Weights of a small CTC audio transcriber.
Model: arch transformer, width 512.
Training: nadamw at rate 0.0013, 18400 steps, batches of 96.
Data: trained on melodies that start on their tonic, played by one synthesised instrument, 26041 training examples, 67.8 epochs.
Rows from block 2 of a small CTC audio transcriber, named by matrix and row number. Rows with one number belong to one neuron. Each number is 128 + 24 x the weight over its row's rms, rounded and kept within 0 to 255. All counts start at 0. Numbers have three digits each.
After each neuron's rows are labels from the 100 clips, of 14976, where the neuron reaches its largest size: "lies over" is the class under the peak. Only what is clearly more common there than usual is listed. The data: melodies that start on their tonic, played by one synthesised instrument. In brackets: how many of the 100, against the usual share in percent.
# gate: MLP gate (model.blocks.2.mlp.gate.weight, 1360x512), inputs 399-455
# fc1: MLP up (model.blocks.2.mlp.fc1.weight, 1360x512), inputs 399-455
# fc2: MLP down (model.blocks.2.mlp.fc2.weight, 512x1360, transposed), outputs 399-455

gate.75:133170084104139141130152161114148130105138103148109153107117141122120100099138120106098132151104099143166142130178106116146093115095109121124165086108117150157110118159099
fc1.75:103098138177117126123096086123103136137112164129123100128162122123123141127119199151124124121116113124081140090090128095153129118135141102109125116112146132124138123105121
fc2.75:133153081111154135122110184144176147149177109195134124201131156107137169120126107147121143123093129101169143136152113119122142170110129171155155096149121101137159132162148
lies over: D5 (59 vs 1.8)

gate.644:097113054103100119154150066094138164129161125125088148152091132115117124116109159128129160139130153135142153127094127079127085151173085159085128084131105089133118156160139
fc1.644:132128115130094143131077178135097092104114160156089122107169185153140124146124100119113144125115133162105106130141152130142141164094168119184124184181154106107089119150118
fc2.644:106132097110166122145215117082132108151163149146113171098139122098098135118137125110143128133117153126108112096153127148158105138135140146123141087105104111174119127190129
lies over: B2 (52 vs 0.8); C3 (33 vs 1)

gate.181:170120143196157115126160128152115108141152127134066153129139081159140128053122082136138128127140130144089140104126105102132135115141123123147111082112116139134164175147117
fc1.181:107156062124099128150122100127135134091107134134085151134124107155123098128127120122165133118083099131120180088074169121152092141148161144126152113181095127118087161144122
fc2.181:067142137144131106120121124118083124169172122137139116104115149160130108085156121090134118120128174126128114100147110071107127146145163113118125130142139115180081096131136
lies over: D5 (43 vs 1.8); C#5 (41 vs 1.9)

gate.185:098132039129104116119166134132128093132080067129124125125137120124125104086131117145161133112125104134111135138107128135077103127103113082129115156113083124125131081103111
fc1.185:141117091121108083150172180146153100134109081161107134113150134105106116123112137119143125114136109097127117133134115157119111123109095112095136124137121105112093074132104
fc2.185:144128118116141137110134106135119111158086175113162187168140133155147150127093130131059151109170130133120121066141136159081124115130113136098145122136116112137141152153122
lies over: D5 (28 vs 1.8); C#5 (27 vs 1.9)

gate.156:129133152148149106144147159166132156158175184130148127158096120134114135179133118192117128120137134154162096089139127131120121108123181119131124136149138122111130173126120
fc1.156:097115151100147173131151142097109130105101099123130125120134154080131091130158150090181135128128153166119160133093149138157105149153128138149118111132100128138132074116131
fc2.156:120108187141131140147193134102111143116147146086113100097130124117121153118145110139159135083125141164141096165100124167148173145080166135178110148158147139121073125098098
lies over: E5 (40 vs 1.7)

gate.148:131113107144174132117111127106112102158085132147112156138097135166086154098098109113063135082122074131196125107136119141130136124124090134147090124086150134138123128142105
fc1.148:124159099163096127104109103166115139129166106163149154114152121128101185130115137144140123086110077151109162154116126145118135101121081120122096097116097119094155112132112
fc2.148:077108127112125100096159127114124100122142127124142103117144158151158138133125110189120132154062121108187146099117114132095121137166103155080157111107143108084107146123110
lies over: B2 (71 vs 0.8)

gate.37:097118144171127168151123192076100128109103119106137137179082146112140117119115116095158132136128132129177129117122111060161059119127106122123099127123095140091089116137103
fc1.37:136103153141126146132104160155105102133145087114176090116130147128139109128151147140131142162139141169120150148094089129117129127130156129160134133152122126158149135150146
fc2.37:097191126110152112126150173114127170172102088109143114104114172173105171127143129136178121132144095148143136130105118180127137091125123122109111122115109061111126134114124
lies over: B3 (35 vs 1.5); G#3 (32 vs 1.3)

gate.260:161162102085154124110120122098108135153130135112154088120106155123161129148087132168117127150095169142149112128104096133112139162143142115076149093074150148119154143112136
fc1.260:136123119133172180109115104111110109110115126142122119164146131170133119140149133131127123118107125125182132120150159112126104106127121137083142132146122120131074159141131
fc2.260:125120138081086133125112105119152103131161157095131125092136135123113110127125142179084116111133108139093119121121123108110122096112139125086127108100145136160126129182129
lies over: E4 (35 vs 2)

gate.547:078089110112089095134149116140069106142143163112085172126127153134081128089090101118132070083115125082156126114144124090131106083107155049129106099094122141088101126146101
fc1.547:145152131134059163100128112155120088158108125090142151133129097148156150114156089122152138114105172123097157108142141151135179129171157142123130130133135192112158115104128
fc2.547:087099090110136142106114112106158136099126158143111141167109120129153102116114093131111129122101126090106090120171128118126133144121102154135151100148100116134141140194126
lies over: B2 (83 vs 0.8)

gate.587:163096145109140124126111154115109101124135092093115125136119126175083132121102148122147105090137103095068124083133124105136145099113138125141118150088108137057117140149078
fc1.587:129135085128102142083111135099080131110115109166138105111140140150126141118125145166109110120156113141120137138154145077171117118135113142116146115107116106149103147135143
fc2.587:076124106141133143127139109143118105110110082148091133114146138053145125088123114166108151103110136125160136126105138138090107123139083147142101102117136147176139097107145
lies over: F3 (54 vs 1.2)

gate.388:136115093161107089122141110116163091170119139130120130147122146135095143088114126131105130080126091142123130133149122137132110091117141134106126116093104103125105154151095
fc1.388:060139120139154161158138151074110181083119189150116124123112124112113122149149122151136129129123145178135070144114122109163129111122140083160105123163119093111097103143104
fc2.388:106130148167109122096117139127128133131104169114099105127109097099139094106134100122129155138142137089130138094134129118153097114125172103172133124153158136110120139143127
lies over: D5 (42 vs 1.8)

gate.62:139125184136157110164170173150133126090138166104118138141120165070134125126085126163153123138109153132170137134112113147138100135149113135136118094141136117136125152116122
fc1.62:171121115125133132116114140114116129131133097122137041147144130106117118137109109102144119131131144069111131118100121126129148120154143137106120138122129113135116129145113
fc2.62:087118082108146169114159095115128091139144101113100160094127138133133155126162124106116122180137115118099146125149133051066093110125141135103130110125128124107114135126113
lies over: no note (63 vs 34.8)

gate.334:091139175097116158133099135135083148140150180106137120138155132150137162197124151170104118145109113158108132132123150125140105138128141140164101085164063100055125138118129
fc1.334:136100116177083076106112124122091157137118092106114097161144123135133124124110080112154109109132139112090140118140109143148069104139099118111125135129148145066103138088119
fc2.334:117172123089151117115142162131141181122103122175123149143112144121108167134144123122129132142178102098133087131128142150105158162146096150128146090147101118115106130187128
lies over: E5 (39 vs 1.7); E3 (32 vs 1.1)

gate.304:118122164125140111132152128099154098128111120129124124143114126108113146134105103169159123123147133097167134136135082139139126150152103136123108085124115129094114173105124
fc1.304:109128103129124124150176151118120152117127142171122131144109136133172121097115095104157145118117146154129161144059128117132131173144119129089143146151132116112120119125156
fc2.304:180089149189151105142081175132090155163187110119115116143135168138120086165145147126139114095134129120128163120125124107161136104142129149132130142128123132123160143149095
lies over: no note (70 vs 34.8)

gate.170:118175149146118139104121137119111136090099138087129133132143170136127165150106117162143125149120133133154105104141119168130094148119134156131115114166088131122119091120131
fc1.170:117158149185082127083114128148103138119133168077157136126139156143116143161115141130153129121118150132102140102099115188143076111120120163121111118151071114112120108141112
fc2.170:138122135126145121121122121121151099134135187137190115143138124136121119116158168115120117137093138113097165140129157126124137150162127142133149148140145173177133156108119
lies over: E5 (38 vs 1.7)

gate.174:111140149150129095150088145152132109141114126124163102188133081143078148189111177191093107121098097113144130138159146079138123110128089092136142143154097114127132159137111
fc1.174:147107115135175098097149143097086114094157104111120162187088089131097147090138098118106092134129114134116132122120084124110116104133137136117100066126128167098083132122117
fc2.174:136089120141116113134141149122142117105157154118142154141109112118122130078094117117148111088160145111153110125095146146110141124102134111143150146138133116153123140145138
lies over: E5 (57 vs 1.7)

gate.626:147150144143200069139157126113126150132134086146129129118112101111090120124126149132140128126136139148134148090137110123091137159126143160087145078130086117142153183117132
fc1.626:106146131102126106114174164114122174156141109135100140161102134081117136173138159160153141114125138136134141123119140109097107107138137125097122101109127145140128114136125
fc2.626:128163124146056136127082095161128120135120144130130113148135137180117146091149124108110121103109105119084132127141163117157131130151093127139128118107143140130117121122138
lies over: D5 (40 vs 1.8)

gate.29:106118073083119123142110082143131118128115139099125172128121165163097162107126152126095119123103108101171127135114135148131149129103145103110105125104100107134125196137129
fc1.29:161142132121109098118128084167147085141101079109131104170084141150163102082144035112185114110098156119116149117123109092122112090158137120148129174110153180117156127148136
fc2.29:182114149157071115105153112100132112098126158111132072115163106157134153149145154153148095176085110101125136193146106109144119129114118091158125164141096142142142135110119
lies over: B2 (40 vs 0.8); C3 (37 vs 1)

gate.454:122161129127180101120125104153116135212139152090139152112127139139101137185079140169152121089106097156108101092161111101134097098095140089093109153155125110115135134093101
fc1.454:116136149101162119128128102163152113169138149135141127115122126142125132133137156131143143102112120165121086125174122111106137128102134098111121146146126127152134175131117
fc2.454:119133069131146125150114097146116126119162151062131145143139136112104158152118107103154137133129140146089133129117148090122136108085150110074125100090113105111121097132122
lies over: E5 (84 vs 1.7)

gate.68:157174103136103121120112163104121104110077115142101103137138127079101122131068125132133116127107157120133116140115107134152100133108103110147111130165161159134168128135122
fc1.68:140162107134167129130127153149153149141160102153110131122110122087105142133135147112099140137126105132129152145158091124153110127104102133176100121106143130136147146135123
fc2.68:120116096137101138102116140136114106108099172126112106107113089139116139122131110101125138139110099089149160170123125120141115128152148130118128104082120128121138137173125
lies over: B3 (69 vs 1.5)

gate.377:113113078137135109124146113104153112135149127079127168161131141122099128104130118119170131135127136135120149114119047100125118126115124114126108105111106137140140111146107
fc1.377:118139161161141140148157102141084168123115115113107134149160108118179145118119101134140126149185158119093101144126107120149110129124111138134124116146099141125151101117128
fc2.377:116155109119071140100084077156150116106090153069147164095112161128142130128129112113084110148098144106120151117104123149081120134128115141090131168143133134134136132155124
lies over: B2 (78 vs 0.8)

gate.433:097152121154154129092128147126101119108137135109155144188072153153134077108127059097094102115146104120114121099108079125156087104141138146171075093133089114111119112140064
fc1.433:145125137108139174130134133134136132126131056132144121115100128126121169161122132178096130109106124102151112132175116112153083122095158133124113116091130168122122121137126
fc2.433:099099128105137137137126157135113158148134081159132138100135157160120134134122127108101154126183094129179123165129130124128134148125129152124127131141156109122131134142108
lies over: F3 (72 vs 1.2)

gate.600:080114094136122151150127057151151115119121146149115110155157112134089157122109153126090113107134095126121162095133112147147116114127098137124113076137104127143080140152114
fc1.600:153124139115139137118169150116103174142134159130111134131122132117144155149177144128146105149139141132170053093198122104099113147125142111129101148140130125129106114106135
fc2.600:105129141149097130137108134137123136112109172167124115131136139190128152148158133117111158153186105119152068170116159169122133125111132135150136136144165125118164165148122
lies over: D5 (77 vs 1.8)

gate.400:149129120104124086174144133142146110125134140099125124168123111141103109135115128136137127117145107145137100087160116119137145108129139131132115138111119141100152129153084
fc1.400:143122130104137120158132159142145117101141159131125090125119095104112115137150139104148144114100151111129130122130112122143127122163163135125086143133120172136151126138140
fc2.400:142145130132119103135070128103128150161130178070116124115131113131128141154143161105104116141096151099094130128150137123136136126153142146142141118116113155103097124150132
lies over: F3 (77 vs 1.2)

gate.126:124153138115137151128128135116106116148100105079160097127142137162140117136103098115140126113149105095138117136131118121166137110127173135120116111079130149116129096091101
fc1.126:149128102136113136140131145150116135119134143185098130112150125092116134141149169144149145148123123123105123154115145140128106142115092114136157147156110106134130154144139
fc2.126:147118128170143123135138132136127100117157123143114159145100125151121117147115128132118105097133098116153140143148151116119123091098175140141108122102131100113126129130093
lies over: D5 (38 vs 1.8)

gate.112:152131130112132107164150116131113124155100125120134131132115113137116085101073149136104101139077143103134125127115125111136097113146103096154113120103089113133110124159127
fc1.112:134109125117152122151104095138123139097137083113152169165107166146145102140146125071111159127164141111110127111081091105091136159152162139105104084129116125125123129155158
fc2.112:152138117143109120126106135139133107145099128150137106158117099138145112145102140137114142151112139110119148140159130098167133154103087115129155155172151187154124107121109
lies over: B3 (35 vs 1.5)

gate.672:103123092105096133142165135111120156118102184103109123149110139122123173175119140164127150128136140116165098093152121138130168129128140124121105129135164148112102165179147
fc1.672:114116127139062130097141163102134141122122140115135121112140109092106123112121120127123152144112143131098144143138107167095112151155127141107163161174169162104147158117164
fc2.672:153151117146133136143084097099120146117151101122143119104137168089086106126116133123130103101115127131092113137136124126138156082147097109108129151127128137204121115134108
lies over: E5 (30 vs 1.7)

gate.124:137149135104107124154150118091107169128116138132104128113130161110126103104112140167119133094097122146132148067094110132142138121132127134131115116121152147125136102131121
fc1.124:074159153164121077115133127160152111090140097080119108120160091114116138091125151144134131158107127110123113113132117137078136128094165130136141126082163116135145092101144
fc2.124:129134167143169150154087137154159140146111097170147151136121095192137160144121146070091119129177110160121128185136139172157156135135149166100130138109128148135121160145138
lies over: E4 (45 vs 2)